python train.py --encoder_arch="swin" --encoder_norm_position="pre" --encoder_head_dim=48 --encoder_fused_qkv=true --encoder_moe_every=1 --encoder_slots_per_expert=2 --encoder_widths=[64, 128, 256] --fusion="prefix" --fusion_encoder_activation="gelu" --fusion_encoder_head_dim=64 --optimizer="soap" --one_sided=false --weight_decay=0.3 --adamw_weight_decay_other_params=0.01
Rows from block 6 of the image encoder of a small model that answers yes/no questions on an image's attributes, named by matrix and row number. Rows with one number within an expert belong to one neuron, the router's apart. Each number is 128 + 24 x the weight over its row's rms, rounded and kept within 0 to 255. All counts start at 0. Numbers have three digits each.
Before each expert's rows are labels from the 100 images, of 14976, where the router gives the expert most weight on average: "patch colour" is the nearest of a few named colours to the mean colour under the peak. Only what is clearly more common there than usual is listed. The data: dead-leaves pictures: piles of overlapping shapes. In brackets: how many of the 100, against the usual share in percent.
# router: slot weights (encoder.blocks.6.mlp.router.weight, 16x128, trained with AdamW), inputs 64-127
# up: expert up (encoder.blocks.6.mlp.up, 8x32x128), inputs 64-127
# down: expert down (encoder.blocks.6.mlp.down, 8x128x32, transposed), outputs 64-127

# expert 0
patch colour: pink (30 vs 8.6)
router.0:113138140105118120103124170106135142128127144140131116117162131098154153124146151149080138152150121138117137114123153107126130167096107093133169123164143111174149108100098123160137130113161133
router.1:171151128158093138116085130138122138121149075098135082115163116107134132127124139115126135148163129175139188127149162090107134149092140119136128102163148110160138085111110130153117140164138158
up.0:150121126101126115148131109155111134112114103141138141172086087094123181136102091079152138133078095115114136114133075130117105145104111118130140139171166122089121123124143173165116119161134118
down.0:144143079148105108145160147084155124130114116135113121084167143193132113119117160100124109116154168176107158157128151153106175102143131141127147136105120111154100128142126149118114153071087148
up.1:145145118158140113136149125156162116095120105095114186137146125123132118128107114093127122151150119191135144077134120113137101147125132114136119166108153089090176131147133104183103148142144145
down.1:131110119105128170135138142106108142140129132124129130121136107141140152091147108137136104140142111145120109161119175118111115101114132114181154135130124153142087128135080137095122134093065076
up.2:120138104127106127114129168218112153125162170098112108139166103155110116146106108112136146113093101116102107131131071075107121164108110144132119127130165149151147093135120119079125108112126154
down.2:113123142142139093093140109135148091147113079121151129103135152106161131096122173134121102115123137139134114150153173159143122125131085128158132105163137128135115151105123118162118134126126151
up.3:107126121118117131094118100126100153119102163151171141096148174117127159151111151075119127135129116134099140109119145157115140166119138112116156158114111101147102138101103101114095140162116128
down.3:152142110128117094109128147128130123126173090127109127134093134145124114114119145086166142148115125135129120125134163114146121140156121148152138103138146128080099106111188164146105138115154133
up.4:096115136131130097145113101113167167158151163186123120088110113105126102108154137107099125108118163125096113079149143105100131123123112152124136129135173105122086150170097150143113080103087163
down.4:178137084156154142080146128134133126114116098081129127149100134156092131129100155150174109116136140152139102167096131139143172115154184138135138147113096133094114148057190125080139155155170147
up.5:149134122113082175103071123121107133127121148095107103102159113151138120123103121154112157103179089166144136139138127139180110090107103141129113127127139111144126094160110172100083124144097176
down.5:098122125153151125126210129107117107139134098170142147112115100147124145103160124132119140167099117133173105135133175137073120182142114115162194158123126121111110140141141080158139133125134101
up.6:115120116162104142127159152140126119124100128139153099139082126124140149139135164084123147144114172152156111158104156106133146168146147179122107143119085106100163123123140114148137125129143165
down.6:115146146115110093090119142124075076084156131132128135140145125171103106135109139151133083130153146144071156101121099167157088131131137104158142094112144110142133122111123087137135140101125090
up.7:086101109131117144155141146124179123144146145093118087162110100140167159115151126139157160155143119137091108141112108088122121138143148144176074147119134147114103111167189123105138146153118110
down.7:120164116134130151085105127114107131078098090105122158134119154146068113135134133132109092135144140127125122081125157176140109131107109130140116127159098133142168133144079116158138112122114150
up.8:121103130137144165143157122133154154116143086147127118146113098152163144125180111099131191144123122126110131128110112096109150138119126140163133120100099109079091139159178143155155142122142136
down.8:092161134144102081093113136110083114088159108113136159138121152105103141134081136135134054131141153118130157118146158161135113120118147124119155155150135103159108132105091113099093108075129133
up.9:119141126097098119136131153073170115150117145129150140123152173142167146153158114125110151161113123175157099173134162199086148147148064109121102089156104128171122151135135113078126114143131111
down.9:135105140163118118126128139165092132094144137145133146130101111140095123145163138143129127092127166073122139113123123126133103145127170144141122139084153131074155096106134157169146084126168130
up.10:082124098131137135123150094148150126140173128127097141110163136123148128115100119123101139129142130128124141153092133118087118173110120154191190109085141135145185146136096120125172116092131127
down.10:148135183117129115124132161142127136084067120122150110129134120139133123135139136110141169129112137137132107151142131089153172098089133096101074106142133121078098144121149134106102135141148154
up.11:091091124079147123133148123109100140142138141133171097128110099077127111124160167132146165165133182124114122138122106118108107086130133150103147113134098064130104108121198121137144138093152160
down.11:126158151149131064132106102144142127147183146101088120154109161170119164128118136168099136131141128114147115096139113170134129131175149112119111127093137140130126131121116122087141104156128136
up.12:119157088151127105151153156158070151113113150139133104133139133124139125130166146147150098088151146072137112111132150119148138106109188126115098089100109113132085142133092151071146161129139161
down.12:119152155112130098110073100088138128135155114103171136130116107118072113100090142145166112148100160152109143118146097137153100150156110122131167108149126100154134143103147144186124118130115124
up.13:102115123093125131156146092125119142095149104120120136128116130139139147080131159151124152119111109098101111145066152111134119127135118106131130137119111156115143142144123107140074119134126199
down.13:170113157162096129113107112119135127120070136151130156132160130109098108127100105111178117144120106155147122156185150113129161142118139124142114129127152127096111130173140175109162129109155089
up.14:142135155131140099085097116068125123127125102120181138135130132156102165117149124122101145114103114133125121095150094175103076165085127105104103086130129082166131152123124135131153131147115141
down.14:156149108146114131158151134101156126133125143112100102094085138108140122129120148119145185126126106142143138121103171155137122107183155160164141143116078152121110115097144158122108105109142068
up.15:165145151125156109176128121085141122151146124151167160123124136103156102145124119173167132123125184082118140133110148138103138100134138149114152109138144098110114112142095118128148147113166137
down.15:109085088140145168107090165153136118127110165096115119165131123108099142090147158125113089125170092139112111119104112116139083128146140111125113125110150129154147153145132155131106112148085136
up.16:132137133149151118157118105127114157157105144116109141122143104158144078113110100112149120130139130165178119140090171148129144121144131145134157081145166175208164138094122163148111117070127128
down.16:109116120088121154117131152099164132101106097142185145139146119108139153133128149155101136135121107102120130124133057133127145147141145108135119156118096082071099095122116141141107109150125094
up.17:189118134095137095071125159136105141112154176137132145133153120114128112137125164165119120148167127098128080140143122165123080127106088152124124149106107105134121109132194123167109100150123099
down.17:146137117147111115146130113158150122134098131132120124150123128195117144122105136124153171152077099148157150109136118101092135118127112150102175071111152139123116127162116114130177139109132131
up.18:127160096123125141130125126170094095112138116101100163142123173112148130155086087161093145139125110130140162095185127117131125109103140112172148182087153110092102118129153140115142130095134140
down.18:141106142118117097111119132087174136115107144129111150127156067130143136129140138073163122124132152140130120134082161109149130122160117130054170104153127132107146145142138085111118179165145168
up.19:130142097111173119162130180118079136110156130130113117138154119129150091151076130105151107143152155186122132106110136132108127188128162121112122160131149157110171172113125166121176152117103161
down.19:114111154112108122112108095120185147130104127149165104107108155140113153121151145099085107077095125094127149130137168128139142129152123106145166134135124069145112095149157127155135142151133131
up.20:133101117132148113102097127120150133127132156131145098117160138144125090091127163130135080152134123133126106137115142118106151159082130117113141096141113139215103171090114067125143156111142144
down.20:130141152133100124140113113141133160166151116121153143136095100129142139097125106129137191122112113091141116107109124159108117118141120121137118168140135115079132107165177155132113142165135118
up.21:124142113108150114136112113138178131105147149156076149147151132119152159125129093112163097158142121134085133103080151113128157131094136140091111171154110144086159136157083115065123135102145143
down.21:147096109150119125162082172110104132133099119144164123129116148154097102116111172075148129114126128151124140149167117128124183140130144134147122148120147083125111099125134150145124147148138132
up.22:152122117119115118159130121100132140123092103119140101139098125125101173082143151142109162141116118180150081115130162121122130146111169134144132117105109150122103150123126143133104106130129102
down.22:134147127114106146097116114097138144126166170171141168096161109162168107159113128108145119147137129080113148122111088171134122115145124149147104151139126120153141097110178113124113166136149130

# expert 3
patch colour: black (52 vs 10.9); green (30 vs 6.4)
router.6:166143153131153113080111120133093125095136164104167096088130101114140096109105137162108121134121132127175163176123110112134116138081135139127155143133121126129130113097144169089102129149170170
router.7:140139103093148158086145121151097149112145142107141123101107114131137119107114105128162157102147142140125149146130102078169151142083154164139154144173129143131111145125157153068082116158133167
up.0:131104124101145110108093132104109146155127139118106146162122109156135151110160141184128147151130134109142146147121118105134100147108106151104142128174126143097130103117170160095143082112143173
down.0:146160132127132156145144088120094101086125153138128121101115152113128136126132146109110114089136089124162124154176123111126157107127150107131147126099137102160101169114099075167119128151118150
up.1:132117165101083073157076120147158137147100119144081102100111141139123116171153092116154136124106118134142134142129124098105159088126141131109084140144157137133145144142125166149118105169152125
down.1:165130107117096158117191125067093122103136160152141078145129127111103124126122162131119191110139168112148132113121099124145131148114113120124154132135127141154121110109145069114171113122141109
up.2:135092115108102129114075080155096116117187172100154125153124137148093135111126119129148127114101133155124141115114173141126174115159138123121186108132142072114123140118119176107111132143119145
down.2:226144138148147116096133167112127158158094161157113110129109104120154130110144178125136133102110142107125123154163109116116131074142139133136161102091140135120121122131151093164114130151129154
up.3:133125110120123104112135108085137096139118141076103146153109136140133095119104159145120146178130109141130117104137095147156104180079068153119151112169112142133136130128151144136099100094145154
down.3:141129121156125115167101105175162107165132126118138142121171136125130070132121121115114119088128120136127114127110172104106094092153153063140123136085140144123111128133095098156146128150111110
up.4:175091144158170117087086121120148114086096161111134122187136153179177135164139128133120142111142103129111124123127070109145084147124107157145108103125123128105136113153155123180120112111153134
down.4:100142113092111160192147142118117150145115089095116139107182106134133133135113109129118104158128130131121129140163150169092127102158134121138151127155127125140094133157157183093134154135140102
up.5:149191162157136068124136127112120106100139149088117123137141134169108104153158136129146094134130132137090124137084149128125109103126148106121158139156132140120147134100120109134086101101122160
down.5:121114130097119155102115133103165172106113164143129134115131166091157145100103108138102189090147111152178129142185092106126138169109129134107121143097184150099120114111141126151148155148162091
up.6:129099132101120125130132142169144130119105112166125111106079127125111160146130117133138100155122125125122122151119143093113174134177155098054160151123098090127108160123066120143120128144127097
down.6:131151148157156122111102162129086182105158157154163098136111101147110162120131144115163131108135142101148138087151110149129123088101125114146122140123131100146168120110142121086124111132103170
up.7:109142152085105068093126122115143120162089100159122106100118168138132132143106119136152082111073117111125115132163150134138144127113116146134137139130128154113094166147105135116129130130169090
down.7:150138085161150133154132108083150109181124182080098127164114104126109082115131154111137120114144128133114146133131097109125123097122114116124145089151115114175161121135107114151166125133100151
up.8:133124151113144145142138148149184162136155145116115136132189110131191131147101129137094093123133137145087138136144118131108134140130130127163136140132091144139170108134134106132132166133127106
down.8:133124111153096126096105110090144105150096092136163138102091133144115184124093166154122123139107163127108123136141138129165192104061091125146113103125158090126115103098124179123132121151166118
up.9:110143114162115112133161155098146157108103073116091151099111159134104175122111142104151115143103132196138151096177124124120086130122143159128134098161145122125115156115095116097119095087071167
down.9:141114163113130147146120117151128121140151137111159103164120159088138093123119109126103128099150130148158129145125117149102155099190123143072119116123110149110149156157123088141146145084162163
up.10:123101145109143137148103165125125153108096113129151076149117116166169091133149081113115173166081117108183107143086143135143082105102132162097121136121124119134153153150136082136147135123121117
down.10:120138099166125106135130119121133107142187134126128157116154113135114137095139152180100121140153100166098158128138151185174119166118081093124106149070133148113114102157106129144184124144149071
up.11:144139161135115139144156148112175175137116127145179143134147120094161117152156123116159136149096151118108107168174098117157150138126100107113088138205110155109156074134152122146152121111144099
down.11:082146087096089112108123112118115101123174163129119119128130155163085136126141149142113137134188095141096159081108121120120109130124216135124125119095132104140126158095108148153100148146134107
up.12:149097169122136116184159119127124126137169162118143136089120079148120085143170126133129121112090154120150122111135175141123120099135107119063115130097096115112140119144179108090151095146101169
down.12:118140093122137131099111127118128116141170121122146102121100115110139153132125188143102140157147112103163161127111101126145101138140163124177135134102137107130128069167093163174119118087145131
up.13:132163126104125118086138116108159115180076111115116114102110126122145151157096153066126121091092115143120117114162087111142165165116116124098122093173139123154132166122103155138104130125114116
down.13:162117140103114090170095120134169150153143159108074135174135163114091073097134114182124121125157135138116137163178126134124083103155141132159115125150140130158115146141123096156148124088109134
up.14:154124130148105145165165120087135095153106138117151163157159129107121189144154124173132137135129093140126123178141167121130139106113108126080106177142112188150138128086149123150115120098146085
down.14:110150173181109115131116143126136133119148114103143113110143117146156069131087127097140144092132088131125149062122097103135149147111131113099121120089076105119100084120134139097138179150138105
up.15:119142145153153080116100092095126086121120161085133129113160161130126103167105114167168131145136131118086110137151138145144121112165113102114118171107139150133136077115131137113147079077175155
down.15:146145132098124147113148130121143124125098125138132154140119111117150151088100143123127130087125091162126170118118086126102119145078199128155146099126144090113111170118107126138115137138098119
up.16:151119154153140101132114139158133116097156097122076077082139090115112109119110182107087122145127103086147104105143123139129118134136146173131093114148098129115108149125120130130105099112152124
down.16:097099143097074162147124092082147122134132158170152155102109117124141101109158105095128134176117157162170115130111177146120120123113114092126155089142135139155154063119120131121131107119140147
up.17:177153138158122107132130082129094121105147165129084154137146130118121112153073129126132129119107101140178135121169156158128098135127159123123106105103132120132179130161130141144097153119096180
down.17:092107125112140152116146159101140136154103125108156097139159106125160111085137128107095113130127135103095127146100143088111152118130126144144145164092126138135104094147158153149153148123133107
up.18:108158115132129131109133130182123098126139151150147163118156088105093166138106082137137155161134109136146145125193115106102113099131139121143180128096167156129113149122133109085117174140102102
down.18:141121131150144101144143130108121154143137106139110099189100128150163119136108124137135086113130159096134107114070174102120174152159132136108112119098078080106138125132117130102149137107138123
up.19:144096142143115124118127105140151120119150117095127132109153115138117102093136135119105115134092145114151149136103171150072116173117139154151099085133144172118167144119118124152115084094121181
down.19:151098127111074136136108146106145094126126123146158127113120141091132151166112117102117167173113146172178156111100116112132145066136152108163151146085185148129097079109101141129107133127166107
up.20:118157154147097141087132135121158097116088159134116140138100146137183170142118134140151169121110112102151122123108110119166182120117081156174162132153086116140104135148104161081137131146127086
down.20:144151130162146101140117097122098144139163109134095139103115108115099114102135144108153139134131096138145143142166112124115126118183143136073141138118173121154171098116110087136129105130124150
up.21:163164138149131117126097092116139111099144120128141166127107129140123126180114116097091137092129110149122110127124114163139095150144122130082112123123126138128095118116130168120144106091140164
down.21:084101129110127138172143141144125150118128147120113135138117175131139085117092138141115135173162151101134185124121174121153132111104159108148153157129137106137128156113092107137110175147099097
up.22:107111115128133174117106118126147127096148144174143092110178128123122145135100159189116120135144109114139125120129086162134163182129116117158142137138140092115106144155091097113118078109166106
down.22:168155121124103072116143140158102122114115132139191171113134118148111142146136111105136110088137121133124081137104139113113091056134130129102114143122098098140130117093130149120120139144090174

# expert 2
patch colour: white (53 vs 3.1)
router.4:120130125144131147116162151174144150070107138167088124155150131128122134166129149127125149128146119099138115085141105124130107136108102103182153123124096130109111139118123143136123127121150108
router.5:123154121171088114128143115176127160081111122143067134137139123133087152169115124100118098120160143091133131065163124123105126161106112094168152114134112109126145117126128149127123133121140149
up.0:144108131114115095109099131110103110112170136129136166141132152134127142081130107119103158129121125139135101142131133135168134163117150079127134167129136120156121134121144117101109122172155173
down.0:162146153146093149112154156165104162160132105115108093075179104114126120134136106112112153126116128087107139158143135101139150133147114137112121082111150125149113081135153142150143113103112072
up.1:076102116147127171175131149105118166112091156157161138162115124145178132085116152108139158122140104129083108118123174149129109130114129139175096114124110148116118097145187131092087114145141110
down.1:130176155116117183136143132143143113161162097133081138081155176099097098119107137157142132168167147126152144136116079119153135142141151131078122148127113105130148109100104104132122107091131142
up.2:160149142163106122159098085138145155147165149134076101142157129093128126099140119118118165178133148108133129103090138119131156104131156130075168171167144102118161130098125112146168144147127139
down.2:153129122077127101131110118141106143109150104158152133137121134159141137156077137134114132112078098155168110171162132140102125157124091096140154143108146144118118163116104172092094144138118093
up.3:105137093179105139097105111102107105112093129087138143171125135134117191096078118132116126146114118158119086125138179126128111136120124116176115108109101138141187093135156120111076113136138147
down.3:121135116106146138184133142151155110138128129136112128089116150097140105128153134091159151100073140092097156141103087107158122143148130154080086125130137114131094133128141135122104166133119091
up.4:147111162102131158138126098120094144123099154114109134111152110131146160188106154097139106083108133150130111135156126152119116111116130098114162135113124132149113168121101110137106109152116132
down.4:128104095133113115179119132140142091096127133133162148115157173121096082090111125120079166163111123066128113183110138144125126094162115147148090104146120118117132119133158128136178143140142121
up.5:088109132159123099152151154132153124152157111128145114127138117131123113181147141132083142119112145146123136179113140135150157099115071122149157135113090095121110137113089124187143124121148100
down.5:153126113100148156141074124142139074078107123117155116084161126101094129100121122120133125123130135107108107108144135143093150119110125144117121122137175101127122107147178123101114179117078147
up.6:110132162127126152189129149154170134130152091117129165120114132106107172115152104119121152168108151119159151167128161155098144133137124121121171121128143079142132146116126134128190182130153131
down.6:160142078133132085109099123054095133072122129112128081136117122141114105124105174120136110125107130134132141108146106151159110128128111140095101151131149140103170108127116161140088098105140157
up.7:165125123137148179115145136084128157110109130126166144133165131119128133074127181149151116137146102129131129088130087134129114125128149139123116118068068152096183157113097129098121138132137119
down.7:088141105149116092170129143159144140162154162148091120147102091125115169136164103118121099113109084132154151124093122110157115138179140123117162131176146091112121121096128073147154143129144155
up.8:165126143129111116149101106102143135182101098161112107104121163114112101153108132098102140127097131110130116151139123197144121142152085158106158143173093098125142121082091117146142085101168114
down.8:121168102112128127135143125131134145109135153084147129117177131154174130091123154106134147165119131106153156106089088117120137115173139095143130087097152158108119117145207157133150135121139162
up.9:102139167137151117119131127137145117119163139103152125122080100118102150074113097110134104143148103132101127144122161176102139143123144084128062133120109140124147138110136119170135083133099112
down.9:093122123117110124110134122133123132112128171166120124144150104124104148166153132113132151108125127104165110189136158100166147101122086114147174148134144146134132124174160141108107162152182116
up.10:126162109120157120134070139089105113121141137122099146114092146197131132116108095118152107113174135163092148109098148127142099126127143117120149145125162161144129136094074138127147129134134179
down.10:152111147155080133127140086122153173128112145103142157116144120081119141118155075124097148139095150118135143151129121103137120133119152137143102109140124114111096139111153121147137138112157105
up.11:098074105124142125149112122116135138118169143081156135120092105114131137120146103110108147164146118112123115136149148152141114134141147147141108185159126078137163160086130152152145128152120075
down.11:155134173127102107095183131141101120155136113138116132109098139164113135140164143120113105105107174155143127124135150129107109124162126149107159103131138133175086162165099132089109167069115146
up.12:129135120145173167184105144081120138112128144123115154186133117125162118086106141078142163128146121139108101157139143183134114074098166133147091143115142088140091124150136138108150110164121102
down.12:128109103113117142126127109152135144155142104145137123089136182127108104147115097155139124161105147097103116122145125106131102161164107135137167138136111180117143116093123134136125117079149128
up.13:123124134140121128094131095145140133122153140126101174136107177125080121170110127158148142152129151102142149146110149161131137112143081094111143099145109098121119104106108118132147120113159114
down.13:151120129123119110148118087157120092096114112128174086119156160095125144097137074145122160092129112114124134142149108107127145143089117180152113092155170153146107135167139158084134141113116160
up.14:092175139108109153123120102151129123128136148107103109162126130135154157165153127130134122096115185098169124145103104081131147174150109118096116173138140127194135126144116135101144155109124124
down.14:099081087155128099129146149135135156102097086127168140100145112113108118106136130107147138115131103173085109150121146192119090108104145150118107062125122135123121136086129113129112140142157123
up.15:108112142119099133163138153111189157108122112105096133117162101110147142091119099147119111154130142160110119096147131106117111154112111107125204159132139120128145137130119084118181142133125138
down.15:164158122179128138129126151087072094092117108093107129121136143147139138147114142105143125114115115154105108134124121089105138126146111102105099150142157067135115122103134172161083149115128111
up.16:113111095174089145130139154133140109137140116127143118136123138134131102123149127139142168134096161093162138127106145126153111115093113107118154101114122095164095090098092088135146158123124178
down.16:147115129135142172146087091118181122133113098112136111113124170122178132138105121102151133107136122155084116128141120140097130131132138120132131150178135156091152121123149140159109128130100094
up.17:123121129125138129109110099139086100111152127118130135105158114133117140129108144162102080133111092161141156145093125089102095112134127137120183112119121121108184176097074151141156177136130117
down.17:144134102127148145154155130140134188123103111151099157113124143161142082128153103114156158125167114067108114131117143161137112148110152143133088121110141127109097114142129123106113089161124173
up.18:122117102104114107178120121165090109153153122113135161116124085148135139132087097137085167113117131111131173173124105108140117153132135156128088178133167136104104116161159139117122099175152092
down.18:099109119147102145079138120108130133131135108119124128114132137123102115124171120152117070130128120119084105150132186162125119118140116081114116075065112132124117116117128163113112153066109141
up.19:104117136183103098141162134139140104117173094150090115128090120093149149164159113136134113160163147154093152157101107121140114130091145148108119142171113130117130127092150130127129121094138118
down.19:097106102150170161095107106106140136138133115122159139106115093115125205151119151096141133094141159152173086126147136149121137089150143094144120110101160138095111103116101136098079144161096125
up.20:117136143129149108168159136132145114108082117122125107109143113104115129093134085129107090124140170165157115118105129079138102183161100186126107145146130123103119143125141132103136121110117118
down.20:100127103173087172130132082114106165117131128130130174125152115134168134133151123130138118129152075155113127112122141110147133072113157107158171123148129098123148188142135126137136152102164105
up.21:141103161112111140151113135135112127125145156095105122171125089136100133142122134083105181113120113111076146144107118151151112138101115136137133080137120133138124130142140126122116137151138147
down.21:145148127087093105113124173156094116134139108115112142095161154125131130060149129162112105135138092099142110136156089133107142096142101159098129164100076134100120096119123168119099114139128094
up.22:115129148120138077088101127137164127091130125147091132070127118141158100140141114139127080126144103135155121106170158153119145127136104140117138126140091133144068149112100112120155128142125164
down.22:125128116157076142118160111140115147146146151091163154175124101105116130131116107085131130116123128145101089142128092106122117122147127104100120120099153110156171141147147141101144137151157105

# expert 4
patch colour: blue (30 vs 7)
router.8:133112151149074104138100138116121146170141105096139114099146131120129128100147138121125114093104150185135162145113138124106173090139116111082135093170149115168117080094115097130148131147120139
router.9:136118147135088105145098168098119140142128112091156094101142117112155132119151123122111127132122169166141133148133157132111174138137136102099145101178154103172128087097146085142141114131141163
up.0:169126174117128160121119082061123155153112128122132152110135138107138177117143089132136156124126148099081121157143090134141112171142096123138136109115120139122110131152169143163093127184155125
down.0:112139127159095102177161120149104086089138137119113115131183138143095098130087164108108116145105120157183120133174198146136141116116138129120149123140175133147162103113121109056115103136127170
up.1:113111115100108103102128145156110132142148136137095124105103125166084164142149112080081104109129160172130096125102115112139158117112170121113140119161131126116129160144139107125141138168150080
down.1:159133120156145146133127145126120134097121150129128134111150094126141103092149122141157124119112107116091135175124139126129155165167094141138171143126112109137161143092126156125102140109099184
up.2:128165131130134143128139124128143120115152069150153169089089153116123116120106099135109096136131140126131175101077169102133153119147091139134153126113141138136102152145139080147169163102126131
down.2:153085136106126126155128139145120133120082183064128086126149097123148063089143116089152135097122148163097122129154123118150125132096176137131118164133135155126130119123130155118105134129159113
up.3:087084111137132153126098122106108130099125159107108110179129160084181168139121120142147131114145099118075096110120129132128144168123156115095102150170134163080140159114130114111142121123172147
down.3:145143136129135116143137132124093074155095113119107088095132136139109111148131143123146101158126162106185117158131088099143142101095099136135111106106121090159131102137176103122088144147098149
up.4:095156150188142140104165113139103117147122156127128156102176125152134092158123139136113104123117087153145147133127152117098072122092097105143129093111130110156129090140161087119148168088115177
down.4:138094126093154115138088131091157151098124075127140119144121137132125162112120094117095086130137132163109131100106149104171112114163158152159145150094143130119090113114073137148118135152157081
up.5:125162123102153124111178111089118147124123149088144157151164150131119103169135137105197139105133111112100135151154142129172088099123119169102148129146140178126108144127110157128114108120142104
down.5:123105095122109111091118124124102123124130113168157080131106137144120138115080122138125143181147151103175129113091115136134107146165156130150135112105110066108125129181129098116164127119119158
up.6:115135169163114142162099135158102137144170178116135074138096128156143106118132135168096174118092119118167102147126129168153156116153133097135130085091102130158138138130214111067125111124150121
down.6:101138088085136126099134165130141135093121122142126118106133150077110138136139118140111078132104118108111140147127131106088092095118159134127123145160127108097125079125097130163140097132145151
up.7:138140138154143170114176137116114139086145164132130120141134171126116106183120119137137169086160111111120120156141148115117088155109149106098148120103147136151155125104074076106107115109142123
down.7:100141118118134098121082166146120131162106081149173140136134096137158139123129157107134105157136143153167130112092133173159129146130113147210139145096138099103108138142126159118101182128144078
up.8:106136134122124137125128128082163181148161158138135131105147117106129140082098107145137140126122119167119132077158136112128155217124110143172117163161100107113117133115144134127128127159101106
down.8:128097104153117156142120147191143091132101099132128134116121109139145170088118158108142101111113133120164079150093126130109141041129141112118136175116116136125148127157135114126097168162140158
up.9:134140076126129067099117120108119114129115082098127140107138113189117139130141114076099105134108136163129124111117095116110100140132157091130092098156142093116115130089122127111143141130106116
down.9:132098138113144152156141118126139137110102140149124156102117091108175121157118118149125186110129130101142168125114156152137128102169112154133125128131103167148103173123150115135106123127146127
up.10:126148146169109106118113192126143111104116107129114131146123121157114073163127118126085148131177138088127143177135090121100118124145116182096157155108128171132107115117138135155148108103133091
down.10:111120125083133167133144068136084099129142102120155139140124162130139167132146154094103093173129122158133137118143129143145098144146135137159095080105155076099130120188097079127115121114096134
up.11:147146129111082129128162137123079088079119087167151132097121121133142081116126115126086131128137134145100153137115127073106134128132112133145142148085149125092144137164157123113153143095112115
down.11:124132148160164153138117120121134114171147127079159142146124095089095141114147135104120106129065173151143112121116090127112158172103124079100124121169124118144136112104103160140129169118158159
up.12:109144149118145144133125120122124133150165140128113118174143119135137103139134116196177092092145111124098145119169141098146126118152102099113114091119124100159109093106088127165151074099109135
down.12:130126086134115125127134157137160141128101117107133102132092169133082160147090110095160149144165162118171100131129062143107111150073150174167113166136144161133097163144120139114179144169145135
up.13:148126125097133109145130103080137136166111110066108124182079170123154117144148124092099080100137115136131149137118123172158116098160132147122126125128120147140103166127132123139137125107182102
down.13:107120139159118079166139143136120134084116149141089107105162116141148068112104126147145159114130136083108104091144116128172118136142113191094113131128113149110149109108120141106154060113106178
up.14:181136071126164150138109151167111122136118122105178173100107111141089101101113139122133116108145114120175105126143146116144153147150150154125175138141138156118112133122140144182164089134113164
down.14:113132181130091106110125134135166108122186142122105124152149126092129120162138134112140140178088174122134148169146110115093103159097134080133134065112109126171150136104113149097110130152117132
up.15:137130135135109120097131114106131147117066125126133173145100162123148122134137147120117125132117109135156142121155156114113140094169164143152130114137119143176144107107136142112127149111157130
down.15:117126115137130133125083143137125111145186182164138120135156081156133117141161085143126130111138159114163133109095140113135131140097086129111181146103123120081122158129141084159102144141122124
up.16:111171106097113104098117149105094144155136176091077130160141133110131177132093154111157118155135104140123150067119108104094125088132129121122148104126157131161168101118079125116082094141117142
down.16:092129107130095127140154103164133125076093113182190151113105160131127108135126121111150103157126128162115122194123137127180110193123127149136074146118114135136114132179104120147138118160152100
up.17:127104137131147076146142156111156143131147146142150153135136109144102176140119072089124132108159073126124177119168120143131128101122108097129134117137162170139113125091111133171132143119114138
down.17:183160124123084119099128109163145081157133144101130108110118116105126125125128172162120134117092138126120092132112113135147125177163153165103134171134123118124113154136147131118099105127122133
up.18:141125168112114153125148095167138107120135143152112127087157164122157130129149114159076133134137110132127159099119125118074122121096125135131143167101094130077105150094128109123171130066090105
down.18:130121101168141095122091146116140130120135172116136129206106090125150143137135136080188104114165135119122119136086141134139138122144120143123137139110136151145147113131119136105076149172163130
up.19:119141142096138094125158150057121121145104145136117146160119153131135112183145089103130104136143122129148115137157134180154108134129091146077140118147110105155094145141138157130154117159121095
down.19:105131078129125121148113086143109136097117122124113144094117119183117123145110118147110120175158104107106111135111143142156099133160139171151133123099134138086167120105087132089113099061133164
up.20:147129136104109167138179128132107053106137156123139131102138136127137160152153126148094136151146142154153152114099119148131088131095097100150163122133153105087135130148101125069152135141144174
down.20:134159151162142132128117174123114124129144112123133132125177115090110126121133133115105143136132152138104149103151155119136101135140164132120134159115157126157149118119171138171096114110145106
up.21:092124141172177136118144129176157151150119139125091135094181122129123149145139107138103109118105106109132145105122167153113113131129153110132106105148150148137174147107069125170078114104128135
down.21:152093106083091141106073145079101110120124125123154084119131109127101114130090160093144133132131160140180126134118138108161098104107113160099107130132144082139088133156156161112145158156135123
up.22:109093124151108166166147154134121110097134105128102109152144141143122078131131137161099142147084139128137120150120124127131090116121136146143134131118139088110163130145162088105138147083112106
down.22:085146147130156144101128145127117143126127141126140111133161084120149167141161136119135129136188135137118142097124113145127131092139112076090133127144103145112157130082102139180099163134120117